Rows from block 3, named by matrix and row number. Each number is 128 + 24 x the weight over its row's rms, rounded and kept within 0 to 255. All counts start at 0. Numbers have three digits each. After the name is the row's rms in percent of the matrix's.
# emb: conditioning projection (model.mid.0.emb.weight, 128x128), inputs 43-85
emb.0 102:150148118107136155121139168139156142090080116157122092115124103124096151144134126108121124145145109147123111109134086183061094107
emb.1 100:147127093142099121104139110156106142184112117076102114158140113133105115119100149134111138154139121136118178137124162059117108134
emb.2 087:113141135128160137147139153093161104181098124143151153153121123157120145144128129146111113123110098083080154084088104116117106156
emb.3 114:084103136157100126084175136141120143156156121109121120166126142138127118161140135151129124129116100088122122115160116121122118144
emb.4 113:138089100145159121180107117124149125186102115176128132150102101118113129094100127134144133152129143176120126150090133116203121120
emb.5 085:151152130136141111107087162148113140115176144190105123107138174143093147109128136116142111080189116157120148144167170148117163149
emb.6 087:145104129122138113167107083133141138086125121129157123140158130160173155139137144157102086154152122160111098147131120169175171088
emb.7 088:168135133130155129114116136145129148106092131104143153140127154137125124163127153119094117138096114143128141112135098166113165137
emb.8 098:150128136129141088067097152155116161101172106139115122139133113151143105136106131073125069103141134154174152139148135128157111119
emb.9 110:126105094151171126151102127152100122098143110164077135122105099097093143097136110114170085109159127134146170119145152134103134112
emb.10 082:116130144128105127165143124087097109142131127115112135115125146161126106111103126166139166117131145119113103105129076146109098168
emb.11 127:100137130114119130131109136120113118103116138194142123156111132113125099138137138145119157104103130130125113124116111201112113112
emb.12 069:132138141165110160140159154109124134109118124099139112125137121146197115152130152124138138127130122132145087110094099147104137159
emb.13 095:140178138092121121112133144117118134148160136106131134090142151130118124130146136135142109121112116117117152119142135125192134103
emb.14 101:125112162152059083142130101100094155120125167112138132112145123130137138154142125116104114118115115157100092094113105089112133139
emb.15 086:148124124130097156159134111134145103088116150100141130124153108102165123126133122100149111138103111143145092122133123039084126133
emb.16 083:098141135101130130162101145093130160130128141147149111132136110115123127145157125138099130154158127129138122100129110160135124116
emb.17 111:154147144157109128131091100145111146125121122081110134084113125076112144116156106145096199161120142151180137148128130116126132137
emb.18 077:096107127143108119103130113092138132130156115094163129092106112108101118150159125126116161087081146112105117126131175095127144115
emb.19 091:161117147115143160140137107107145106164137112175111119142130130132126118150125128204136137093104092092124115199090159157105131114
emb.20 096:136130118139128119147131114125189108146163135185092160177107112130159169091134145149133134133134131139134131116143154093105148127
emb.21 118:149109131108110109130109139102140132177112140095141149161102124117128119102126129164135145153143154123123125128138142067118154131
emb.22 098:116081153129182168137161132165125134106123100165099135105135116152164154082149130094112161155094160120117154139127129067141119154
emb.23 103:083144155125063106141119121113098113164139136122124132090152165110110118114126141140134121152153119095147149169096138061154123148
emb.24 083:115180126109116190127133120133139130121140101136137128094141126202121132136109081069117118109133145099125116111148114187088118094
emb.25 073:104146122160128141125131134148124145115119114139134140127123152105152131164095115093118164102107120130145154084134116173107118113
emb.26 086:132104108105149130051149164135138100155144147137158117096114111152157144078115121150087111112110143117124148114110098121135131099
emb.27 115:113151124128167116139120110095155126177121151074143129110142110135117084141116149147131160137152125129104130126088142169148121138
emb.28 110:102118119133156126083158127153114097084141120105122137164140163132116123105096122086182113133096116112109094146140129135159161124
emb.29 094:135139120073143127122164143169109108109115150107144145115161125145149116127125120115146105093119144123121110090147144197128133127
emb.30 116:118142129123147127090060121165100100068141100079143127123124127118132132153118109096146117095152172144145138139159155141163157113
emb.31 089:138131118158126121201131115070143099151100137108138135123135170114092151124146113120131166136158114103096113159098104096118134121
emb.32 092:151160092129119124182108126082124145110136176188102091131132157123139135124159140134082109133118157172134102128117161137109128135
emb.33 093:162141132131139133137157133134152119087101099191143103155149085151128129122120154118088096115124112127116121124108155155093080122
emb.34 109:168100107113138121115095135166134101074131118167129093107153138133133157108130110119123122139153085177094094154112111122116129122
emb.35 091:170160126135111101150094118141126116176114140145121157137171089153108110182107138101127141132102149208129141106110149121168099138
emb.36 087:143135159107134104175160152111165140127104128080127092099139156114143137111128061116099106101092146118143093107149107121082113102
emb.37 087:130109112165133107149132142136114156137128090207137147134127131122150124119122083155131110147122112163136161083138120133133174119
emb.38 127:089117138137124126165140125117133133199104140060147175146084122116147122140119134175139144124146130127113176121125112129139155131
emb.39 106:136131141118100107167153097093145119163140115141125117138126124153101085136127134084147140113157150095138103095082134107133094127
emb.40 110:140142142113112142157063138108147095095156133171138117138141141130100132114112156119184099127101156094132115123131145049145116161
emb.41 075:155144071152170118153080094141156127117118149200126113158155138119147134119143114143157130124119089130143139141139115078145134136
emb.42 088:105136122131123099122155126126101118171132122090144140123120114081161122104146142127110157113107123121102112109143119100149134136
emb.43 118:103134169130126139071136107122125135188126134087109113135118150116108089121127133130140177166118123133115127113094132145124121161
emb.44 097:079103127129130144131180094149090152105124099082116139111137100117110160150142161111132163128179152097138127174157148157139114099
emb.45 085:100149119160171133106102117112116133171123127149088132105156115136129129123150096133162144144151127105137160170144125122114128119
emb.46 098:141126134111120116080156141168113126175107146082132117122120105118130135110087093141128131141110128117150127144131132116166136134
emb.47 092:120119126131134148096125143155138125170123127175116151122104141133152154122152128138132122110179090145125143112168099173109154128
emb.48 122:135092115117132139151101156109117130075101114187126108131123144130145106148112126098110100111130115101118089125127109156121103144
emb.49 091:170127157109157173131114130177151122097137118162136154123128125141094151124150115133105153130112157106146137171146119127151169151
emb.50 097:094164115134104115095083126138105118119114130096130133144113152109133109147133128118137100121115158143161143090097125130129124141
emb.51 132:129153131123136119062170131131124128067119114000120113110135128141138134136148109146119120117121107119152141152141135199110136128
emb.52 092:077159150142109101111111129126109103149183130132119162165128094110094127145132134118157145149142140067104156162128113150171154123
emb.53 127:095117126120135126047177128143124143100136122048151132115103130133134163150125107121173113120155109110138134120149125151124161102
emb.54 093:165102113120148133132138132125096139097144137192118125090122128127158134140125121161167101103073097137143108172104138081107116174
emb.55 121:150103122124152141142119127170149131092107142175146168124126128151113131121138114106113094141130143143125126121149119068141133126
emb.56 109:106114135110128113154112132089098080189140149183133089137122142145098112119153144130114142101094140140118168079109130088124146121
emb.57 090:142114101104109141162117140105144128081132155090127121087131117110145137129138113100092116141162088157119108117103095127099097138
emb.58 085:148163106145102147157128129106141124114114144108131118076155110089127154117090161116124134158132143150133135114114128099138113103
emb.59 090:119107155141163157126115150135133149139133118107140134096121179138163154127121091149131145135183118125092161141128116116143151132
emb.60 100:094131130137137101119141087141130117104182128143118162140142130119148128101125154108073127155140152089120110147138122175098147104
emb.61 097:159112141142103124151113125148114138124101103108112160149102171114081114131116149139164169108135149178140136114137174151133131123
emb.62 104:117143124148116110095163144110135119179127126069141082141118111119134109108121178161126161139109127122113087171115133107135131095
emb.63 079:153115162114171143109092126144141146122155123163146161166104098143129136155129152120116103132120125111127107143161167108108139153
emb.64 123:115125148127092133116047135110111147062106149081151163119126101093114154120120121127145151156123143120126151134133144102138151171
emb.65 118:118121159138086111142179120131107129107149116149157104126137149134125142131127148103104113130179106097120129145137112125142132135
emb.66 088:182130129086088125099094095143112119123135152102109138191147159116136134159135094120151092105118118165140183129123124180135141140
emb.67 088:125146118135097135063146100122119114149174126050151150108100134112172125139136145121139159165100160117124151119147148099128107130
emb.68 095:134125160133173155129121131165104122100129132102124126163131120171137094179079083121129093127142152107112115128137138183117119150
emb.69 080:153164126114151146098054121106155092092108139116138091129162112120189141159139163132144124176125134121120153107130113117133146112
emb.70 096:105100120136173159145104139118120123123131118130106132141125162117186158121111153116126124074122131136132126077132149148121156164
emb.71 077:187106107121165156123098139136160108127136097187124149121131095141169160099144118110099159157136145171127109142131148147105137111
emb.72 113:160097132142134097139146137095110139224130109112128120125116150128102125100128133160118173150170124145123099130096132098124144150
emb.73 104:132150145132134117125102148156154123109088144105133102124145111157112140123130137092115100111063138155122124150136134127116143113
emb.74 084:104123147122103117070091119149119096135133130061166125131075094117101124160120121126123138122146141099146139171143119079132156122
emb.75 100:117117156115083109155105129122151166137125133132135141120134097074084130171115159138141171091113139140142139155109137116152100123
emb.76 079:111117126097203139119137144112131155093147137156123133112121117126116117110105120103135166121107109136117139154125133134147091155
emb.77 083:063128112146116141149147154154144138118095148162086130165138161108105130126170161102126103137106119135145172143135125136133112099
emb.78 097:136122132156092126136102122159112131081109091152154090138098100160115112116146127127142127113097121145168128116137132134154130110
emb.79 092:174137129149144110102175134131123114083147117090115157110115166137142132147147137074109085100131110155119124131134133181142142112
emb.80 072:141119132111122141081138140161134130097128133143098145116120152114169127137144105095140081113119113129097106090124098147163107099
emb.81 107:149073126115133103123129150147114156183124105073116145172129119118132152122107113131181128118097124141133106162134125092127113173
emb.82 093:126142115150148140128140094158121128141142130103126106121107113115173148131154107129117128110118140101124141094162116155040150115
emb.83 093:104133123162100119113141144151134128154140110131162142135110112155143135111144149115126153135133142095123123142164141145179169139
emb.84 076:152123105088162131120115124130115108204134091209099160127128114138100145114138103151148128124138127104131116096127129133171134130
emb.85 164:123130127131101108165200113083123122169084159119137083133118117139124116113135138172110183142138127096117119117084079098103093095
emb.86 132:105138116108122133161120116094118113126104115220092121122119129107112091136160121145114140122116129112153109101096124136112086127
emb.87 111:105138136130113096124134122132114110174161137118110110123150135089093113115136168158168130132086140147149117131105167078121109121
emb.88 088:184121131136144159144161115120128125131136127093099115129188124116167096111145132137152116148155135105111105119124126150143107162
emb.89 086:098128127135163149169148186114131089088148151098127125153133134190128099115100169153095118142161126129130109139147169125153092072
emb.90 074:152129137132163129116103123114195121096119134170136124143081134129110106127089113077143087139118129133132093114142150118116123131
emb.91 111:105162149071133119123132152145122146111127153178140125116164155124108129191124135146096099130178113124146116081105081174155123105
emb.92 094:084148101133107118121104096125093138130123144185110126097157143104106130105110103096130059143130164134125104158103141145142139110
emb.93 077:142105131135146184183141112169170126075129112199113148095150128148154162136139097120117133133139104128105117131148114157106164145
emb.94 093:121130094113145114151140132120108147152138110072150099128098112151090111084106116150122135117112138146104171134115104102084153143
emb.95 098:156074124163128134085149114112155160149133108124134187065152143112152130141115084140108135102147096128123164170124111119122127136
emb.96 087:056145147156124158073114090131132152099128165088152158112129135150149170136152131131134108123138122132139127145142156099094161155
emb.97 101:117154129169114114163128123093151124183093162130098099110134147131126106120132153134113145155082096143125115123130133099077120112
emb.98 106:141125151120123127124129145134148111051160128205131125128119139145136124153135146121130087077155109126101153131146134190143165130
emb.99 100:111089107141172118121125158097157119148117127138154134129127087144123118127157133158149132130150147133136133136143114107142132141
emb.100 083:118088149140129141128143102128141140132140103122098135126114132134113146135078115131144123120098135157126142178097145060140130090
emb.101 096:141060117109120101207101092103116127194048145185144124135157141115119144139097122127095124130135133104106103160097116103114127119
emb.102 102:136138148120159139147150127134119152119123133136138083101144142179097125101133087167129140097125085124129090172142099100195146128
emb.103 127:120150105141171136115139157155126116072108121163101110140126117136120106129116106091124103137155141126110102086117135149095109092
emb.104 104:121123125100129170062135168151154147171150133015122133116145121104136132105103114124123128135138135127129124141133135114139099138
emb.105 160:122132107139137138178167094111127118199087138163113107139125101135110084126139157156090154170106126125147127105067108108106094134
emb.106 100:137122120091107127143111138117102075138151122127130160125166127096139110121126106142138099147157127127117147110127141089072136165
emb.107 130:128134133128093119170130131109125134164122135101134138125168132136116115116142122149098178154112143143159116080095119078133089126
emb.108 090:124149148104136100139117139088137120080145152134109152137161115111123118107130100080104083127125144096131118079148099191146095123
emb.109 101:128186139141131113082159117149116114125120102117098157108112146098128126114152109099113111161132159143148134108152111180107150132
emb.110 098:165159099112079127166100167129116127158106126109155117161125126152160105130133139122112164113133148147132130073133104126109144127
emb.111 094:121146124084106117180153090128084106107125141183130131150130121104152160138144094124118125128099099095122123106168091129085127078
emb.112 087:108122143121126173054100103145124164104152122059122109094088128132155147123138104101111154141143134123106144142123111160153108070
emb.113 081:120107132104120120088119088133144125106135139083146139166128107113123128119090149156116106099125112124121116158141167089146129128
emb.114 116:182133157151099115171133149136125119080162119123134134136126130136129131119124145084153118114167158127113150117142135124150104130
emb.115 094:135119116161101152122117127131110137142125134151153130135134143170140141147105100140151116111101067121105144097139119119141120124
emb.116 086:119132130139150118125129143143091114157150139119129086117087124156135122096162110092111145147084151149104089089127155084098156146
emb.117 121:164105149118141108138096122136119115064127129191140132153149138130136139107127141127137098140112132138138141171131148156133171134
emb.118 102:100131142150143121101094152157109113173146109068132171124108166149155132159136144163159130075158103120122152126153192168135161132
emb.119 094:135146099130114121089167143115083095072179119084113140106157117121124152133118106116125095092146128140140132122163144224145124111
emb.120 095:125129130149099139071129136122133129126159106031139139132080131132124127152138144143183173167133128140122149135121130117131134148
emb.121 085:198104137107114153125153151161148156086118148168142141116097123110132164099123156134131091161123147165148109170105128130145156136
emb.122 089:096140113081140103138077109115125137136138129130137128132136095118116141168118111166115164133091144116141138166113103092132107137
emb.123 086:056109083139165176146157113114145116118106070206138181086123134140154113113100146099143126117128126124156133118116120173147108125
emb.124 135:158093130115128149154151161120127145189130129113116131144128145101100127109160153155117142132129134130105137179117127086158107167
emb.125 095:127125162169116101114116132121152162094144134077129152163125132097096125126105112090155125106153094144139105148169155139135128126
emb.126 105:110133113119153111132121122131119115169129106207121081109124120117112096151115154141124122121108148134116124110125175121119118119
emb.127 120:121141124131130113085157111138156154043129128086105135120095147117153143160152139099149084140158149090131160139139096168124148105